Rows from block 4 of a small class-conditioned image flow-matching model, named by matrix and row number. Rows with one number belong to one neuron. Each number is 50 + 12 x the weight over its row's rms, rounded and kept within 0 to 99. All counts start at 0.
Before each neuron's rows are labels from the 100 images, of 14848 (inputs lightly noised), where the neuron reaches its highest value: "responds to" is what is common among them. Only what is clearly more common there than usual is listed. The data: rendered scenes of toy objects such as cars, trees, mugs and chairs.
# fc1: MLP up (model.blocks.4.mlp.fc1.weight, 768x192), inputs 0-63
# fc2: MLP down (model.blocks.4.mlp.fc2.weight, 192x768, transposed), outputs 0-63

responds to: black object; its colour: black
fc1.344:42 51 63 45 40 61 28 80 34 28 53 34 52 54 53 43 45 60 53 55 56 51 44 27 40 57 41 34 61 60 51 63 43 51 53 54 43 50 41 38 51 43 57 39 68 43 40 37 62 33 49 52 40 50 75 53 40 48 34 45 35 64 53 46
fc2.344:50 40 42 58 27 53 43 68 47 64 70 49 51 45 45 53 48 51 63 47 44 55 49 31 44 48 54 46 37 58 49 49 45 26 47 34 39 58 65 41 83 52 27 48 32 57 51 51 48 40 46 43 58 52 38 48 51 58 46 40 53 00 29 46

responds to: purple object; its colour: purple
fc1.148:37 60 74 46 48 49 65 42 65 69 45 29 45 41 53 55 56 44 56 39 60 32 38 47 54 54 33 50 41 57 41 54 34 40 41 34 41 56 57 54 57 68 43 45 65 52 41 43 54 43 42 51 65 64 52 34 56 59 40 45 01 58 60 55
fc2.148:39 78 47 36 59 61 59 05 38 46 52 38 33 45 52 43 41 52 58 45 42 50 45 54 52 53 48 54 43 26 45 44 51 34 56 55 62 39 28 45 67 51 62 56 48 48 49 45 51 49 49 40 62 52 44 53 34 45 38 52 00 73 40 45

responds to: orange object
fc1.39:55 66 44 63 33 53 63 52 48 75 76 24 53 68 48 61 58 58 63 69 88 51 43 56 36 50 57 49 55 61 30 51 38 55 55 63 29 46 34 52 47 50 43 42 55 51 53 49 64 34 35 48 38 40 59 50 50 46 50 60 60 38 48 53
fc2.39:56 36 45 45 60 49 56 59 42 77 58 45 61 39 51 45 59 52 44 47 78 52 54 59 49 53 46 52 47 40 67 45 56 57 50 70 42 41 63 56 70 52 59 45 47 55 74 47 52 36 48 52 50 49 67 58 48 60 50 51 81 22 53 49

responds to: hammer
fc1.539:45 53 56 40 53 51 69 58 37 59 48 55 41 48 40 49 44 66 62 45 63 53 23 50 45 38 38 45 72 50 19 75 51 13 60 47 58 59 28 35 38 67 19 54 56 33 40 56 54 38 65 40 56 60 42 59 47 57 50 64 51 58 28 63
fc2.539:46 63 38 59 37 36 68 70 36 68 52 64 50 51 38 60 45 58 58 62 42 50 76 50 50 35 56 40 39 52 67 31 52 52 47 43 50 47 44 50 38 59 39 64 52 52 63 62 57 34 63 55 36 46 66 74 43 84 53 43 64 61 60 48

responds to: purple object; its colour: purple
fc1.149:44 51 65 55 62 47 59 64 66 60 55 53 30 35 53 56 56 50 58 53 62 36 54 40 47 51 43 58 45 68 31 55 49 41 50 55 37 32 28 71 55 57 52 37 35 49 64 53 56 48 36 45 39 51 41 26 57 64 47 46 53 74 40 71
fc2.149:44 69 53 37 35 57 63 54 59 55 44 45 54 49 50 44 51 42 40 44 62 50 46 53 50 52 40 51 57 30 45 41 46 29 44 60 55 34 27 55 65 44 43 53 57 45 48 54 46 71 44 47 42 52 49 61 47 43 45 50 05 61 66 27

responds to: hammer; umbrella
fc1.141:62 83 72 50 61 49 55 48 37 41 59 33 44 49 51 54 55 66 50 58 44 52 50 23 47 43 49 42 46 52 53 57 53 46 58 60 52 48 40 47 38 39 49 53 52 37 41 45 46 45 47 48 43 34 42 43 53 40 54 57 53 38 32 53
fc2.141:60 32 62 56 56 52 66 48 49 37 51 67 57 41 50 52 67 78 37 43 70 59 56 42 55 45 51 59 49 28 51 38 42 28 44 54 55 51 52 52 09 35 61 55 54 65 66 52 51 38 42 49 60 36 53 44 55 51 53 43 53 29 46 61

responds to: blue object; its colour: blue
fc1.453:46 59 63 46 31 33 45 58 41 45 41 41 44 72 51 47 45 51 54 44 49 76 51 56 39 58 75 55 42 42 62 54 36 62 55 53 43 54 65 47 49 39 41 68 45 56 41 43 47 21 51 68 46 66 31 73 65 75 61 49 00 45 34 45
fc2.453:64 62 51 46 50 46 20 32 50 42 36 56 34 37 46 35 57 62 46 40 38 72 54 38 59 45 64 52 67 37 50 39 57 32 42 52 78 42 29 48 50 61 52 39 39 35 38 47 53 28 51 69 40 44 42 37 66 53 56 45 09 30 73 55

responds to: purple object; its colour: purple
fc1.324:60 51 82 45 44 51 40 68 40 56 47 26 40 44 46 54 20 57 50 50 46 61 69 42 52 27 51 60 43 28 56 41 48 59 47 56 58 40 48 47 50 35 61 34 40 35 39 46 34 41 66 56 62 56 52 69 65 58 46 59 50 41 61 30
fc2.324:52 53 10 46 48 48 36 47 56 68 48 31 55 43 54 54 72 52 51 48 37 60 64 58 39 67 41 48 43 41 38 37 52 69 45 43 46 53 60 54 62 66 48 57 38 45 46 49 61 23 40 57 67 29 30 35 57 52 54 59 23 43 46 54

responds to: red object; its colour: red
fc1.37:59 45 74 65 43 42 49 54 73 51 49 74 57 54 15 31 82 34 51 47 48 33 49 43 47 50 28 59 34 36 56 59 42 42 25 45 43 61 55 52 54 47 57 57 52 47 48 44 52 42 62 38 59 58 44 31 64 41 67 71 55 54 43 59
fc2.37:24 50 30 65 61 40 42 61 41 41 46 51 62 36 85 25 26 64 53 46 58 42 46 43 38 49 36 51 53 58 36 47 61 56 34 61 60 61 56 53 63 62 39 50 54 39 47 48 53 52 50 40 62 36 56 63 64 49 58 67 58 48 51 47

responds to: black object
fc1.262:58 35 33 53 39 60 36 53 50 59 56 47 53 72 54 49 55 56 57 79 58 57 37 54 36 38 64 27 45 75 40 50 56 42 43 45 40 44 45 37 55 61 33 32 45 27 47 36 56 45 53 51 39 41 52 52 51 44 55 53 49 50 43 65
fc2.262:41 72 39 55 51 41 49 47 62 49 52 41 35 69 54 55 62 58 49 35 47 47 60 44 37 40 50 33 67 47 20 43 54 35 58 45 38 57 64 35 52 56 45 28 56 72 54 61 47 28 51 48 66 44 40 50 55 47 50 44 34 36 53 65

responds to: hammer; bottle
fc1.207:81 53 37 52 63 67 39 55 33 77 40 39 46 67 53 61 42 51 51 58 55 46 56 48 49 33 67 35 53 42 26 42 50 23 47 45 55 47 30 36 54 55 52 41 47 38 52 50 39 60 48 45 49 33 45 49 54 54 52 55 45 57 30 45
fc2.207:59 54 58 49 40 27 51 51 50 86 64 39 50 56 58 49 45 64 42 42 56 53 50 42 54 43 44 38 59 56 71 42 50 33 52 41 63 49 53 34 50 49 65 47 59 58 49 51 32 52 44 48 54 25 42 44 42 60 47 47 53 51 88 44

responds to: orange object
fc1.685:46 66 55 51 42 52 57 61 48 47 55 54 48 44 45 51 49 45 36 41 50 47 44 52 47 57 39 48 47 53 36 59 67 51 56 73 41 65 51 30 47 52 74 44 55 44 23 48 47 45 43 37 63 40 44 46 38 50 53 53 80 67 53 52
fc2.685:48 45 44 46 57 38 44 42 46 60 48 73 64 49 56 46 53 60 44 51 39 42 62 41 52 52 48 41 42 36 58 53 55 71 50 68 41 55 35 43 81 55 31 38 53 50 55 55 34 39 61 49 49 48 42 59 48 48 48 50 81 36 15 44

responds to: blue object
fc1.13:64 45 70 53 41 47 58 60 43 48 48 34 54 42 57 34 54 44 59 45 46 92 36 39 68 64 51 26 47 41 50 58 76 60 55 57 57 62 20 53 47 51 25 53 64 70 61 59 66 47 63 39 57 35 52 45 55 32 37 66 58 44 20 72
fc2.13:55 61 39 43 54 40 54 57 38 39 34 58 24 52 47 37 56 53 57 54 62 73 52 52 53 48 44 71 42 54 13 39 40 37 34 74 39 56 53 59 46 47 50 65 53 60 64 56 25 38 40 41 49 62 59 60 45 42 46 55 55 36 76 43

responds to: blue object
fc1.726:38 55 60 47 59 66 47 48 47 45 41 53 41 62 38 63 56 73 45 42 38 13 50 38 42 43 72 67 45 46 51 44 67 63 51 50 38 49 33 42 49 39 42 51 62 53 62 87 48 51 45 65 58 62 28 51 71 48 53 41 43 42 55 44
fc2.726:66 46 45 46 40 67 53 52 34 51 35 68 30 30 63 73 42 25 54 49 33 29 47 56 54 53 77 17 58 44 48 38 29 52 47 50 64 41 71 54 52 57 54 49 54 56 52 81 49 42 33 64 51 40 47 54 85 58 48 38 46 44 48 53

responds to: purple object; its colour: purple
fc1.89:46 61 81 62 56 51 64 50 65 60 54 28 46 53 59 58 49 45 65 62 78 54 47 51 44 48 58 51 50 58 39 51 24 52 53 37 51 45 60 54 45 43 60 52 45 54 58 49 57 66 28 61 32 47 53 49 61 50 56 52 31 42 40 43
fc2.89:49 66 44 58 61 48 36 22 48 54 59 40 50 43 58 57 49 51 48 52 55 49 51 49 53 50 55 45 44 45 67 47 47 44 52 32 44 57 63 47 84 53 55 52 53 60 45 51 51 41 65 52 59 54 42 42 52 54 54 56 59 12 28 42

responds to: purple object; its colour: purple
fc1.137:31 45 49 66 43 68 65 54 53 57 36 43 27 54 53 53 51 45 37 63 56 65 44 26 47 67 47 63 48 65 51 46 62 48 30 41 26 41 47 54 60 45 39 50 44 64 41 49 47 49 34 32 39 46 37 56 52 47 55 64 60 83 56 21
fc2.137:69 40 49 65 49 67 69 51 47 56 26 47 48 42 44 57 49 58 67 53 47 63 46 84 48 32 44 37 56 46 55 58 25 52 42 64 76 39 59 58 75 56 53 47 45 62 53 52 41 55 49 29 42 50 41 53 47 50 55 63 51 72 39 62

responds to: blue object; its colour: blue
fc1.120:46 60 46 62 39 41 54 48 69 59 60 34 41 59 54 60 56 50 80 57 53 56 33 34 34 61 46 45 66 70 38 41 27 57 36 35 63 46 47 59 43 57 22 55 64 56 37 52 43 29 46 64 51 44 71 41 66 62 60 39 54 22 64 50
fc2.120:37 41 50 42 54 48 18 20 58 51 36 47 56 59 55 48 41 61 59 52 30 54 42 50 56 45 48 54 32 40 64 37 36 23 52 34 47 63 67 41 24 49 81 57 40 56 58 46 52 36 37 44 51 52 39 52 50 49 48 53 14 64 47 53

responds to: black object; trophy
fc1.571:53 57 50 61 60 50 67 59 53 61 48 61 26 65 35 61 51 51 45 54 47 54 47 56 54 52 61 51 42 57 46 31 54 37 57 47 55 65 33 21 42 40 79 36 52 56 27 56 61 51 60 45 55 24 39 42 53 68 55 47 48 65 48 49
fc2.571:39 52 52 60 71 57 54 16 48 52 38 54 49 42 45 59 48 52 48 30 46 43 65 49 67 54 46 34 50 37 68 48 50 43 57 30 32 54 51 53 57 54 09 55 47 46 21 51 46 30 57 52 53 58 48 25 57 38 52 43 65 39 28 70

responds to: blue object
fc1.215:59 56 57 54 38 33 47 57 65 61 61 46 41 23 56 45 32 56 52 46 41 45 52 53 59 79 71 45 49 54 48 52 56 63 36 66 50 47 21 44 50 67 49 42 63 40 58 30 51 45 50 48 40 43 51 46 40 56 57 59 71 54 54 60
fc2.215:66 60 25 50 69 47 64 63 36 48 62 52 48 67 47 53 55 38 47 41 38 48 53 36 49 21 60 53 68 69 32 54 46 46 45 40 53 61 48 59 71 34 36 48 55 47 63 39 54 47 47 40 42 48 46 50 35 21 50 56 28 58 47 45

responds to: purple object; light from behind the camera; its colour: purple
fc1.732:39 57 83 50 59 37 48 44 53 47 51 32 42 44 52 66 43 47 43 44 44 57 41 50 51 56 60 43 31 53 47 55 57 39 52 29 57 43 64 48 69 33 35 74 41 51 50 59 37 54 48 48 51 46 52 52 23 68 58 50 00 66 39 52
fc2.732:63 71 48 47 54 46 20 23 53 33 58 35 50 43 52 46 49 48 41 54 43 53 54 59 50 47 53 48 54 15 53 49 48 32 45 82 51 39 73 66 72 53 75 61 56 48 51 49 55 51 68 50 52 46 55 59 64 57 48 30 13 69 75 66

responds to: black object; trophy
fc1.245:52 65 84 50 55 38 66 62 48 68 38 51 33 47 34 61 61 30 50 44 64 44 41 42 47 64 59 59 40 38 38 41 45 41 56 55 49 70 55 40 45 39 82 47 49 66 58 58 63 63 50 33 45 39 47 32 60 72 55 41 29 69 52 48
fc2.245:45 53 52 46 30 49 62 32 55 74 38 43 52 59 56 39 46 67 54 48 52 55 40 44 50 44 62 42 40 59 68 53 54 22 53 43 69 51 52 45 57 62 05 47 49 66 73 55 38 64 42 49 33 49 60 70 60 42 49 37 11 80 65 37

responds to: red object; its colour: red
fc1.592:55 71 47 53 52 63 48 45 64 18 47 49 62 56 52 60 49 60 56 66 62 50 45 48 60 40 44 56 60 52 54 56 50 46 51 51 49 52 28 49 34 46 73 51 45 46 38 36 57 54 39 47 40 41 43 43 60 54 44 36 57 57 32 47
fc2.592:44 57 37 50 78 51 33 29 49 23 35 55 48 49 54 54 49 56 52 31 52 46 47 49 54 47 56 56 50 64 45 55 49 43 50 77 33 73 45 54 11 54 39 60 53 55 72 50 38 63 44 57 60 56 56 58 51 29 48 42 47 43 42 63